A small masked image model, trained from scratch.
Data: trained on simulated fluorescence microscopy of cells, 195000 training examples.
Rows from block 6 of the encoder of a small masked image model, named by matrix and row number. Rows with one number within an expert belong to one neuron, the router's apart. Each number is 50 + 10 x the weight over its row's rms, rounded and kept within 0 to 99. All counts start at 0.
Before each expert's rows are labels from the 100 images, of 14848, where the router gives the expert most weight on average: "top examples" is what is common among them; "lies over" is the class under the peak. Only what is clearly more common there than usual is listed. The data: simulated fluorescence microscopy of cells. In brackets: how many of the 100.
# router: router (encoder.blocks.6.mlp.router.weight, 16x192, trained with AdamW), inputs 144-191
# up: expert up (encoder.blocks.6.mlp.up, 16x96x192), inputs 144-191
# down: expert down (encoder.blocks.6.mlp.down, 16x192x96, transposed), outputs 144-191

# expert 1
top examples: vacuoles (97); crowded (95); cells: ten or more (95)
lies over: cytoplasm (75)
router.1:58 50 68 64 52 49 43 34 50 44 46 46 64 45 56 65 44 54 48 50 52 44 67 50 57 57 40 50 47 54 66 52 46 45 47 58 45 64 56 40 53 57 52 53 47 37 57 43
up.0:65 49 43 38 56 50 59 57 50 54 53 49 64 49 37 41 49 54 61 55 62 47 57 60 42 52 32 31 44 60 38 53 52 38 47 43 52 57 44 42 52 40 52 56 51 52 46 46
down.0:58 49 51 51 58 49 36 39 54 30 35 41 48 66 38 49 52 59 53 61 78 58 51 62 40 55 50 66 68 38 47 39 57 66 29 48 51 51 49 48 60 49 51 55 57 51 58 51
up.1:49 44 53 50 52 48 60 46 41 72 43 41 63 55 69 47 31 53 51 47 44 39 41 41 53 58 48 40 52 40 44 36 48 65 41 42 51 68 56 38 51 38 58 40 55 50 22 69
down.1:64 45 37 48 42 43 42 56 46 39 53 58 44 56 33 46 74 44 53 49 67 62 54 55 49 51 59 58 58 46 50 64 60 44 66 55 45 35 44 46 54 57 50 45 42 54 54 40
up.2:55 44 64 54 56 49 36 38 60 41 54 53 41 65 57 51 40 56 71 59 48 71 50 49 61 28 59 47 46 50 42 29 68 63 22 43 54 46 50 44 44 41 50 51 51 34 52 39
down.2:37 54 55 43 43 40 52 52 37 50 68 29 45 50 43 47 44 47 59 61 36 31 42 40 38 57 71 49 48 36 61 71 36 53 62 29 52 25 44 45 41 46 64 56 56 56 46 41
up.3:45 48 45 53 58 27 42 46 33 53 49 47 55 46 38 51 55 55 38 31 39 53 49 44 48 29 40 47 49 54 54 36 45 70 49 72 53 38 37 45 55 59 43 64 54 76 51 52
down.3:56 60 46 53 48 41 69 41 37 70 52 55 52 58 54 37 49 59 29 40 51 22 58 35 65 60 52 56 48 43 46 48 53 58 38 62 50 52 44 59 59 33 46 38 63 43 49 50
up.4:51 36 36 39 28 51 48 56 36 59 49 48 35 39 41 41 55 37 70 43 63 47 46 29 38 54 62 39 41 54 52 41 38 42 55 43 62 47 43 52 53 59 64 35 47 64 62 51
down.4:54 58 60 65 51 53 62 33 53 54 56 40 60 65 50 48 42 68 56 38 50 38 51 54 61 55 29 53 43 57 45 51 52 36 53 52 31 36 56 25 46 45 48 61 55 37 30 46
up.5:25 46 60 63 36 41 53 48 64 43 39 50 60 50 38 74 34 55 48 47 58 56 61 42 37 56 48 62 71 47 45 42 48 54 55 48 48 61 46 45 40 58 51 55 56 57 53 53
down.5:45 65 52 30 57 59 41 44 54 61 50 62 47 41 45 66 53 36 47 44 52 58 46 42 59 40 31 65 51 30 48 36 65 72 53 65 64 60 43 45 66 31 62 41 45 59 45 43
up.6:35 52 51 44 64 44 45 65 57 46 52 50 30 45 71 44 70 64 49 55 34 60 54 48 55 42 48 52 49 69 43 45 39 51 74 37 58 47 61 45 39 52 51 33 36 54 42 50
down.6:44 61 66 54 28 54 61 48 46 57 49 53 51 49 59 50 35 60 63 49 69 62 40 47 38 55 60 37 48 51 55 49 48 70 49 61 37 64 50 64 46 46 37 54 58 40 64 62
up.7:56 38 49 61 56 42 45 54 41 46 41 51 68 50 51 39 46 29 43 43 59 37 48 47 50 60 35 52 47 49 48 54 47 51 39 59 52 43 31 46 57 58 59 53 37 48 50 54
down.7:38 51 59 49 44 37 48 50 42 53 48 73 47 67 51 65 48 54 44 48 37 38 50 40 39 52 46 27 42 54 60 42 28 49 38 54 55 58 67 67 39 44 46 56 58 45 46 34
up.8:42 41 58 49 45 55 58 58 46 58 49 55 44 55 53 60 61 47 42 63 55 46 65 51 60 50 47 63 52 46 52 52 29 16 40 58 38 50 66 66 52 43 57 60 58 46 51 49
down.8:64 48 67 52 41 55 49 55 53 51 53 55 43 61 50 44 48 43 48 40 40 56 43 53 50 47 43 50 52 55 54 55 28 44 45 52 53 39 46 36 38 56 68 44 58 55 19 55
up.9:67 49 41 58 52 54 46 60 83 39 59 43 50 33 62 51 45 51 52 42 39 47 58 59 43 52 56 52 35 41 45 38 30 31 62 53 40 63 55 54 60 54 57 52 44 56 73 37
down.9:43 46 49 58 65 61 50 45 66 46 42 39 71 47 45 44 42 68 58 35 36 51 37 53 50 49 46 48 39 56 54 58 34 59 44 59 56 41 39 57 44 51 55 60 40 55 59 45
up.10:50 40 47 57 58 63 49 52 55 57 64 54 42 44 30 55 51 54 67 69 57 37 40 37 64 47 67 45 40 60 67 54 36 47 56 36 31 69 59 51 46 43 69 40 53 46 57 58
down.10:36 45 47 57 44 50 64 55 51 46 30 46 56 63 46 57 41 44 54 58 48 52 50 36 50 61 60 36 56 41 47 40 51 50 51 53 48 49 49 44 43 55 47 46 21 56 50 25
up.11:39 54 44 54 37 41 45 59 44 42 57 57 50 62 41 49 53 43 55 63 45 45 56 51 47 50 49 46 43 51 46 52 52 43 46 49 53 44 65 56 51 42 54 43 45 58 62 36
down.11:46 54 36 40 55 59 37 47 50 44 34 53 31 64 49 42 38 45 50 50 65 47 51 53 59 38 25 42 41 32 39 49 56 53 54 52 42 33 43 46 48 52 45 64 58 41 37 63

# expert 12
top examples: crowded (99); cells: ten or more (99); out of focus (94); green stain (58)
lies over: cytoplasm (98)
router.12:48 55 46 48 36 59 48 56 63 41 64 50 68 61 54 62 48 50 52 41 43 51 38 55 61 52 55 54 55 34 61 53 41 57 41 62 46 38 43 61 40 47 55 62 54 53 43 40
up.0:47 47 61 45 39 47 46 51 56 52 47 47 46 45 47 53 49 53 54 45 47 55 53 42 37 35 45 65 63 64 46 55 36 65 51 99 47 48 51 47 34 46 59 52 42 65 43 68
down.0:49 56 54 72 60 48 47 57 50 37 45 39 56 52 41 34 39 37 43 35 50 47 66 52 49 58 38 58 42 49 56 57 59 32 63 35 59 60 56 44 42 63 51 54 59 50 63 51
up.1:65 55 63 58 46 59 32 37 66 50 56 49 47 48 45 52 45 39 46 47 59 43 55 41 60 45 61 30 61 50 47 44 50 66 52 58 45 35 49 33 37 37 56 54 36 53 38 40
down.1:46 55 51 36 51 60 53 58 46 23 62 38 42 50 53 55 51 48 68 59 38 59 41 48 38 72 42 62 56 48 46 62 39 46 57 42 55 45 68 60 43 64 38 63 60 47 56 33
up.2:67 47 43 60 43 47 45 35 49 42 36 46 50 36 63 61 45 49 64 46 49 42 45 56 48 39 28 57 42 60 39 59 56 27 53 61 62 65 37 37 72 43 52 58 59 43 47 40
down.2:41 66 41 46 47 49 49 57 55 46 55 39 48 52 51 46 46 52 57 41 47 32 52 57 61 45 69 62 42 44 62 54 62 46 45 55 39 47 50 43 50 38 59 44 72 51 60 24
up.3:45 47 29 49 38 53 56 45 48 60 44 70 48 56 56 46 56 39 61 51 50 55 39 41 51 60 52 49 46 47 56 43 45 57 58 42 40 76 52 28 32 68 50 63 54 58 51 58
down.3:53 54 61 51 61 51 53 62 44 61 42 68 48 51 54 47 42 47 49 50 47 50 54 48 54 48 50 32 50 48 63 49 30 66 42 71 44 48 39 70 47 58 58 66 50 58 38 51
up.4:58 58 58 49 64 46 31 65 64 15 56 54 50 46 66 47 32 38 57 45 41 34 61 48 58 68 34 61 58 49 36 57 48 58 49 45 48 26 63 37 40 45 46 54 59 25 44 41
down.4:59 57 60 27 73 48 43 52 72 32 60 43 37 41 53 51 68 56 63 55 53 45 33 39 48 57 52 55 53 52 62 62 53 49 45 41 36 51 61 36 51 54 40 59 41 52 59 60
up.5:53 71 29 58 44 71 65 61 50 52 59 56 21 47 35 44 40 42 33 51 48 43 42 59 43 47 46 56 57 60 55 60 62 63 51 51 54 54 49 40 51 61 54 47 57 50 55 47
down.5:46 29 55 60 36 54 43 57 58 59 52 48 44 44 52 35 40 46 58 58 55 58 59 55 44 43 60 38 44 27 58 42 47 56 34 48 60 53 35 48 53 57 56 41 63 66 48 56
up.6:60 49 66 58 58 45 41 57 64 59 46 50 50 36 53 38 35 38 35 53 45 53 50 54 73 64 51 42 57 60 35 58 37 48 48 34 71 50 31 55 39 49 44 49 56 42 49 48
down.6:45 41 61 48 46 41 65 37 44 37 19 46 50 68 46 34 65 57 49 52 49 46 49 65 55 41 28 51 46 63 48 61 42 45 52 68 47 61 44 58 61 58 58 34 68 58 46 50
up.7:56 67 26 42 59 44 48 47 40 61 40 34 50 33 38 57 59 45 38 54 58 37 41 44 42 32 52 57 46 54 48 34 70 55 50 36 66 22 49 42 47 42 40 44 34 49 47 51
down.7:30 50 64 47 58 44 60 48 48 58 57 72 49 48 61 51 51 50 52 39 41 45 45 39 49 28 33 37 46 59 55 66 63 66 62 64 49 53 49 35 56 49 42 42 48 43 60 58
up.8:42 57 42 41 43 49 55 57 47 51 52 35 49 69 65 53 54 35 51 60 50 34 47 63 46 72 48 49 54 44 36 80 52 44 38 62 56 40 47 55 42 38 31 42 63 51 35 56
down.8:56 57 50 55 55 47 46 47 56 51 64 43 49 36 49 47 32 66 66 64 61 57 64 57 50 49 40 50 58 78 55 33 53 30 58 32 54 58 66 61 61 69 70 36 34 52 61 56
up.9:50 44 51 56 76 60 70 58 48 54 32 66 40 24 54 48 59 44 59 41 50 47 51 51 57 31 62 38 45 61 59 47 62 64 46 70 46 36 38 50 42 45 56 61 39 49 46 47
down.9:50 40 52 53 41 43 58 44 55 48 46 61 33 65 45 51 49 56 59 60 42 39 49 40 59 61 54 48 59 58 46 51 23 49 55 60 54 56 32 39 44 39 47 49 50 45 58 44
up.10:28 32 51 48 49 56 56 61 49 66 73 53 59 36 58 50 62 27 52 55 60 60 49 40 57 48 42 53 69 56 53 60 43 44 46 45 57 54 61 50 57 82 49 63 61 36 40 62
down.10:35 47 45 34 43 62 46 55 41 69 65 36 49 46 47 56 58 59 46 65 41 62 31 60 61 53 49 52 59 42 52 54 62 46 59 47 45 63 57 48 48 61 42 50 58 41 60 51
up.11:41 47 59 42 37 28 29 45 54 68 54 71 48 36 45 59 56 53 50 71 51 45 62 59 48 44 39 36 29 44 53 51 53 28 53 53 54 50 50 66 48 58 46 54 50 28 48 48
down.11:56 49 50 53 50 42 66 53 50 45 55 40 49 56 57 56 57 49 60 50 61 54 53 55 39 65 57 41 50 41 58 50 53 32 46 50 46 50 64 52 58 69 63 61 49 59 44 74

# expert 7
top examples: crowded (100); cells: ten or more (100); membrane rim (87)
lies over: cytoplasm (94)
router.7:51 54 55 55 46 59 46 51 31 71 42 57 48 73 44 58 13 63 50 58 37 43 52 46 48 62 42 41 67 51 63 48 45 47 33 57 54 60 48 43 53 55 43 52 40 40 48 49
up.0:47 57 37 54 51 53 36 35 70 62 62 65 56 65 38 44 50 50 62 31 65 54 52 50 28 48 51 62 46 33 64 39 53 48 26 57 61 51 57 59 54 49 55 46 40 41 31 47
down.0:24 66 45 49 51 33 53 52 31 56 49 44 52 35 57 64 53 46 42 61 41 51 60 47 59 34 44 49 59 49 63 62 54 59 66 42 55 46 62 50 55 59 63 47 48 59 41 38
up.1:46 53 55 63 54 51 59 59 56 54 39 65 43 37 40 43 64 52 42 51 43 49 43 57 37 47 62 56 57 61 59 67 52 33 44 54 61 50 59 59 64 56 52 53 63 63 67 80
down.1:68 54 69 61 57 53 43 63 38 71 54 32 41 57 59 51 55 51 32 30 39 55 43 58 34 60 55 43 63 45 70 55 52 44 45 45 65 43 64 52 54 50 51 40 38 38 54 52
up.2:34 53 56 59 60 47 44 58 39 35 50 48 41 55 58 44 35 57 63 36 55 62 36 53 60 48 56 37 51 51 52 45 41 90 54 28 56 49 64 42 46 50 45 48 35 56 47 44
down.2:65 46 52 48 46 66 49 49 45 55 53 55 60 50 44 34 47 55 63 61 51 56 52 69 58 63 48 55 44 47 40 61 55 55 40 48 29 60 27 47 39 34 63 45 69 33 54 51
up.3:55 35 53 41 41 52 60 63 51 63 62 35 43 37 41 33 51 41 48 43 55 65 47 51 47 35 62 66 53 63 29 64 63 51 55 50 39 49 38 45 48 59 44 59 57 51 57 57
down.3:48 51 43 44 36 37 51 39 41 45 44 52 47 52 42 48 58 50 68 28 59 39 49 45 59 59 47 46 71 46 73 50 48 46 44 44 61 39 56 57 47 48 52 22 60 31 48 41
up.4:62 43 53 36 60 50 45 27 42 44 50 52 51 59 51 62 59 48 32 43 63 66 69 50 58 40 51 52 61 35 52 50 53 59 50 46 46 54 49 49 27 49 62 52 43 35 69 63
down.4:53 41 49 60 44 57 44 44 53 50 43 70 49 57 52 58 70 51 33 35 52 44 59 37 42 30 50 35 64 41 48 46 40 71 30 48 55 41 53 36 56 30 37 67 45 48 39 46
up.5:45 52 40 58 50 27 43 52 56 46 31 63 45 46 34 63 37 44 47 71 43 50 55 55 47 44 37 34 55 47 49 44 39 39 46 69 47 40 61 46 41 22 61 54 37 49 46 55
down.5:50 57 53 52 54 46 45 36 62 56 55 49 50 54 53 34 60 65 50 37 41 57 44 59 42 40 53 40 44 59 57 48 40 44 62 44 53 37 49 62 38 41 52 45 59 45 44 51
up.6:43 39 46 53 33 61 65 47 57 39 47 40 56 27 28 47 60 42 44 68 43 45 42 44 53 55 33 60 35 66 74 33 49 47 41 30 55 52 43 51 59 34 39 45 48 44 58 53
down.6:51 55 57 34 64 60 52 38 56 58 53 32 56 52 54 58 67 46 60 45 50 45 54 43 39 30 44 49 41 39 44 53 52 54 60 59 55 59 45 42 46 57 59 58 45 51 60 55
up.7:59 43 52 49 50 47 48 42 56 55 53 46 60 40 58 51 67 64 41 49 53 40 44 39 57 50 63 21 56 63 52 51 39 34 42 47 38 45 46 60 56 33 42 54 38 57 62 51
down.7:57 92 55 51 47 50 52 35 57 45 69 48 51 52 52 63 31 58 50 66 38 68 44 53 39 53 56 58 46 34 35 63 64 44 41 46 44 44 62 55 48 48 52 51 59 36 38 56
up.8:48 41 56 50 47 46 64 56 39 43 50 70 49 55 55 47 46 45 42 49 53 55 52 54 50 49 52 44 40 48 52 46 36 40 42 48 46 48 14 74 40 50 51 38 71 42 54 51
down.8:57 59 62 48 58 47 54 49 53 61 53 24 43 60 60 74 58 64 50 48 55 52 36 50 48 61 61 63 37 48 38 36 56 46 44 63 16 47 52 69 43 53 61 37 58 68 36 61
up.9:50 37 57 61 55 81 47 44 61 66 51 43 38 52 48 43 33 49 76 40 39 51 47 39 54 40 61 39 59 52 52 35 38 42 57 52 36 54 50 55 48 44 57 32 42 44 69 42
down.9:62 50 53 41 56 51 49 39 49 45 55 65 44 35 59 45 46 80 52 46 38 45 51 54 55 60 52 61 50 35 52 50 54 53 35 45 51 43 38 47 45 45 58 54 45 51 41 49
up.10:63 56 49 55 46 35 57 59 48 25 55 33 50 60 30 54 42 34 66 47 59 57 53 45 44 54 53 57 47 61 57 58 54 71 54 69 45 58 42 58 42 44 46 35 49 49 44 41
down.10:38 61 56 43 39 51 49 52 44 41 48 43 34 65 49 49 58 55 53 66 57 57 54 63 37 50 50 33 71 43 57 55 54 60 29 47 44 51 66 54 62 57 59 54 56 53 53 52
up.11:22 44 65 33 67 54 43 64 54 48 59 55 46 42 66 60 57 41 49 53 35 37 43 60 46 52 65 33 58 54 51 43 53 55 48 49 39 41 67 52 53 45 54 53 40 53 57 56
down.11:53 46 60 55 45 49 35 51 54 59 45 44 59 55 45 39 54 80 33 37 53 52 37 39 47 48 41 51 61 29 45 30 68 39 43 62 56 51 40 52 49 43 57 61 55 53 46 41

# expert 9
top examples: dim (100); crowded (100); cells: ten or more (100); stain: red (43)
lies over: cytoplasm (84)
router.9:51 30 58 58 44 56 51 50 51 41 55 64 44 61 55 32 51 45 41 46 45 44 61 42 64 38 37 48 64 57 52 31 46 54 44 52 52 41 58 56 58 68 33 62 44 55 61 54
up.0:30 64 38 60 30 35 40 55 43 49 65 39 66 66 47 51 72 52 49 34 49 48 27 65 56 49 48 57 65 56 37 48 34 55 43 54 57 43 67 53 33 50 59 31 46 49 43 65
down.0:44 51 56 66 68 60 67 33 54 44 33 50 50 59 38 62 56 34 41 56 46 35 65 50 50 58 50 44 52 47 66 46 46 61 43 60 51 58 44 47 27 61 57 61 63 51 42 43
up.1:48 43 62 63 47 27 52 45 58 46 65 62 44 31 61 47 52 45 38 63 59 55 44 52 47 44 72 39 45 49 38 33 57 46 54 48 47 44 40 55 39 60 59 50 28 60 59 47
down.1:47 65 42 53 41 69 39 44 37 55 57 54 52 59 64 64 34 53 56 41 49 60 61 66 55 49 40 51 58 46 66 58 65 37 52 46 41 46 54 43 54 46 62 55 45 64 59 39
up.2:35 56 48 34 47 58 57 53 69 49 55 48 47 56 62 60 65 57 53 57 69 54 50 62 50 65 48 63 50 62 52 44 49 70 67 50 62 35 57 45 54 57 37 51 53 58 48 70
down.2:52 51 57 51 44 60 41 47 47 46 59 55 46 49 46 53 49 47 60 59 58 45 40 54 57 48 81 37 55 34 55 50 40 78 52 53 49 61 54 53 58 66 45 52 47 37 57 52
up.3:33 32 50 43 58 46 31 51 56 54 49 51 45 35 61 60 48 45 62 53 48 65 52 59 52 48 50 58 47 66 55 39 58 44 60 35 38 57 37 50 51 50 37 47 50 52 50 63
down.3:55 44 64 54 57 38 45 45 44 61 65 53 42 46 65 44 48 44 56 48 39 66 46 42 40 23 50 65 61 57 63 67 56 52 37 56 40 64 31 57 40 40 52 63 43 71 54 49
up.4:39 36 55 48 41 45 33 42 27 66 37 57 43 43 54 47 66 55 58 66 48 49 51 52 53 49 41 42 56 74 47 55 53 44 47 72 42 37 54 46 61 47 34 54 36 51 50 34
down.4:46 53 65 41 65 55 73 49 57 51 39 56 38 48 47 41 53 24 62 61 55 44 42 74 51 64 54 55 37 45 61 47 44 77 39 60 63 54 44 39 42 51 67 49 31 54 50 66
up.5:39 32 42 50 34 44 41 36 59 55 54 58 38 35 57 55 61 54 42 41 38 63 49 71 40 35 45 58 61 52 54 59 33 47 58 57 61 41 49 38 73 42 36 62 55 63 50 59
down.5:55 61 45 56 46 45 45 59 58 55 48 59 50 59 51 33 22 63 46 46 33 61 50 35 38 36 50 47 44 35 40 53 52 46 52 38 55 63 44 52 47 35 58 59 69 53 53 55
up.6:40 49 33 43 39 37 41 64 45 46 56 45 43 60 47 44 49 26 55 46 56 23 47 44 39 58 48 46 50 62 56 46 51 69 65 52 22 62 42 39 50 56 35 48 61 45 48 42
down.6:56 53 51 60 37 32 56 53 52 32 53 40 56 53 47 50 48 38 61 65 69 69 58 35 36 49 67 55 69 63 42 57 65 58 34 54 54 52 70 47 32 32 58 55 39 40 42 57
up.7:73 48 43 59 39 51 58 48 64 38 52 48 55 37 48 53 44 46 37 35 45 47 48 52 46 47 45 27 45 35 47 62 32 44 54 49 34 48 57 53 48 48 61 66 62 47 51 31
down.7:53 60 39 70 60 61 64 50 47 42 36 39 54 45 60 53 47 54 53 41 61 64 36 52 62 51 40 75 34 52 63 38 58 33 59 41 58 53 28 53 56 53 45 52 45 33 66 58
up.8:52 39 53 65 68 53 53 60 49 47 51 43 56 52 60 44 45 33 52 45 62 49 45 62 66 48 47 46 52 51 38 29 57 56 30 47 51 50 46 50 49 51 47 34 32 45 49 48
down.8:51 51 41 38 53 49 57 42 56 54 48 54 60 39 50 66 45 65 41 62 40 57 40 48 54 50 48 69 47 44 76 65 58 50 56 58 58 51 61 43 62 48 57 44 59 64 51 35
up.9:55 62 29 48 30 51 57 64 45 42 43 42 35 53 40 62 65 44 53 47 54 38 64 49 41 33 61 55 61 53 48 44 66 65 44 58 53 48 50 47 48 42 48 40 74 56 35 33
down.9:66 50 56 43 45 45 39 34 33 60 61 75 38 29 41 59 51 59 49 47 50 47 61 45 60 36 53 64 51 36 68 67 54 35 60 61 56 54 60 53 42 42 36 59 59 44 48 40
up.10:47 48 47 32 45 56 44 47 61 40 59 24 37 66 53 51 64 49 53 45 46 57 35 60 29 67 59 51 52 58 39 37 36 38 51 49 52 66 42 38 48 47 51 46 44 51 66 48
down.10:51 81 65 67 72 56 40 47 51 39 43 40 74 47 55 61 43 51 46 50 54 51 53 42 49 64 46 52 54 46 57 54 56 45 58 52 41 39 58 65 47 33 64 47 41 64 57 28
up.11:69 33 61 46 59 53 31 53 55 34 58 46 55 37 37 56 54 65 54 44 42 32 53 52 52 50 28 57 47 51 57 63 43 47 42 76 66 54 45 41 55 51 46 47 55 52 70 39
down.11:59 48 40 53 63 41 50 51 61 56 43 58 36 39 59 33 56 43 48 27 54 49 41 42 68 46 40 54 63 51 57 46 49 62 42 32 38 43 36 49 45 37 47 56 62 58 41 54

# expert 8
top examples: crowded (100); cells: ten or more (100); red stain (50); yellow stain (46)
lies over: cytoplasm (65); nucleus (35)
router.8:43 45 76 66 62 59 53 50 55 47 50 51 49 54 43 50 30 52 42 33 52 71 40 33 53 40 50 51 37 40 59 28 51 35 41 53 43 45 52 49 53 55 52 77 46 60 43 53
up.0:48 52 50 54 52 55 48 41 55 50 44 40 33 61 64 57 62 62 39 45 45 58 36 53 59 41 44 35 34 52 56 76 45 66 55 43 31 52 43 57 49 55 51 57 39 51 48 34
down.0:69 54 38 54 49 47 54 41 60 51 48 31 45 62 34 40 53 73 28 48 44 44 50 60 63 48 48 53 43 47 58 44 69 49 47 32 34 54 40 36 29 46 38 37 51 46 48 44
up.1:49 43 36 42 49 39 47 57 57 61 59 39 50 62 46 55 60 45 62 56 62 42 38 55 58 50 68 44 35 67 45 42 56 68 44 20 49 52 64 43 67 51 58 47 39 42 59 55
down.1:53 53 48 63 52 67 47 51 52 30 55 60 54 33 60 36 45 57 32 48 38 45 68 61 41 52 30 56 54 55 40 44 53 33 56 61 49 40 40 34 39 36 62 51 42 52 44 39
up.2:43 54 58 46 38 47 50 44 70 30 56 47 78 60 42 52 46 53 43 35 30 46 46 62 40 46 45 35 57 37 59 51 38 69 51 57 48 50 64 47 62 42 64 36 44 63 53 53
down.2:57 63 60 50 40 62 52 48 52 37 35 49 65 50 44 45 49 46 61 43 31 58 47 44 41 65 64 60 55 48 42 52 52 50 57 65 50 53 58 56 53 51 55 39 50 62 38 46
up.3:43 40 37 53 44 54 62 45 48 48 61 66 55 38 45 50 54 53 41 52 39 45 44 60 60 48 62 66 42 42 54 43 44 48 49 56 63 57 43 38 33 50 55 48 53 49 51 48
down.3:35 52 52 43 56 54 78 51 47 52 38 43 51 58 39 42 48 60 62 61 45 59 47 41 45 61 26 47 59 38 77 41 58 59 37 37 46 66 64 27 44 59 52 40 52 34 31 52
up.4:31 50 40 52 52 50 64 32 46 56 48 31 54 66 48 52 52 50 58 53 40 52 42 59 53 60 44 48 50 55 42 38 80 56 42 32 44 35 40 41 45 33 43 37 40 67 45 46
down.4:35 52 48 40 62 36 30 46 58 41 66 56 47 51 62 59 38 49 57 35 65 56 42 50 54 47 55 57 59 59 52 62 43 35 63 44 50 41 42 44 47 46 55 40 44 57 57 47
up.5:48 54 49 45 59 39 65 58 46 50 54 50 29 71 48 46 46 61 21 45 41 39 43 50 51 38 62 46 57 49 58 24 51 53 26 48 42 63 48 45 53 36 63 37 38 64 44 56
down.5:24 68 47 44 54 43 65 44 56 53 48 50 36 63 41 63 49 55 54 52 44 45 44 49 50 37 41 57 25 54 56 36 56 54 60 57 43 57 54 50 47 49 46 35 49 43 53 48
up.6:56 48 38 63 42 35 50 52 54 49 40 54 49 47 39 53 61 39 39 53 54 36 57 49 50 49 49 54 50 49 41 47 43 53 43 72 54 53 51 45 50 44 69 49 39 47 47 48
down.6:74 69 56 46 42 71 51 51 65 53 48 48 55 45 56 57 36 65 37 45 46 54 54 58 63 55 42 53 75 43 32 52 51 55 56 43 24 63 57 42 62 48 42 48 39 53 55 41
up.7:33 48 57 52 59 40 70 56 47 42 51 62 30 51 51 36 57 52 40 54 45 50 63 45 45 66 47 54 60 53 48 41 36 69 54 59 33 56 56 46 54 47 53 65 69 60 61 45
down.7:65 52 63 41 67 43 51 48 45 58 62 45 52 49 55 52 56 56 36 46 54 44 53 66 59 39 49 52 41 52 51 68 47 47 45 50 60 47 48 54 54 56 53 49 31 39 64 41
up.8:39 58 46 48 30 59 52 51 38 50 50 52 33 55 53 63 69 55 36 77 55 54 60 56 47 54 34 49 61 53 51 46 66 48 56 52 58 57 56 38 44 52 53 57 40 62 44 34
down.8:48 70 62 47 63 53 43 50 45 54 45 55 31 56 43 38 44 69 51 57 46 44 70 62 37 43 52 49 56 39 58 38 48 46 42 44 52 57 74 63 58 43 62 57 59 41 55 39
up.9:49 64 23 43 49 60 57 64 54 53 44 38 56 56 42 57 46 54 59 51 49 46 25 58 59 65 42 63 61 59 39 44 56 57 35 59 31 56 59 59 32 60 53 54 52 52 52 57
down.9:39 41 56 58 49 60 35 56 69 49 54 59 55 47 49 38 42 55 32 50 84 57 67 42 55 33 52 50 45 45 51 39 52 62 59 47 39 42 50 53 56 48 35 52 50 31 55 46
up.10:38 43 56 46 51 37 58 54 46 58 56 61 44 46 62 46 58 32 52 35 46 42 69 38 46 29 48 63 46 51 64 50 37 37 44 56 57 43 48 48 62 35 45 64 55 41 68 38
down.10:51 55 43 47 41 54 50 47 45 45 52 36 45 60 46 45 54 50 58 48 70 46 29 61 54 66 39 56 57 43 33 54 57 44 52 34 69 46 67 40 61 51 57 44 32 59 29 48
up.11:34 40 40 60 51 38 42 55 52 49 38 53 51 49 41 65 42 49 32 45 29 54 52 45 51 47 63 51 54 57 50 54 37 52 49 43 51 52 22 46 55 45 53 44 66 35 57 48
down.11:38 38 40 41 68 64 45 58 56 47 43 56 64 53 58 34 49 54 38 67 69 36 63 55 37 53 32 49 36 59 43 55 46 64 64 58 51 43 55 41 67 33 34 56 53 52 53 34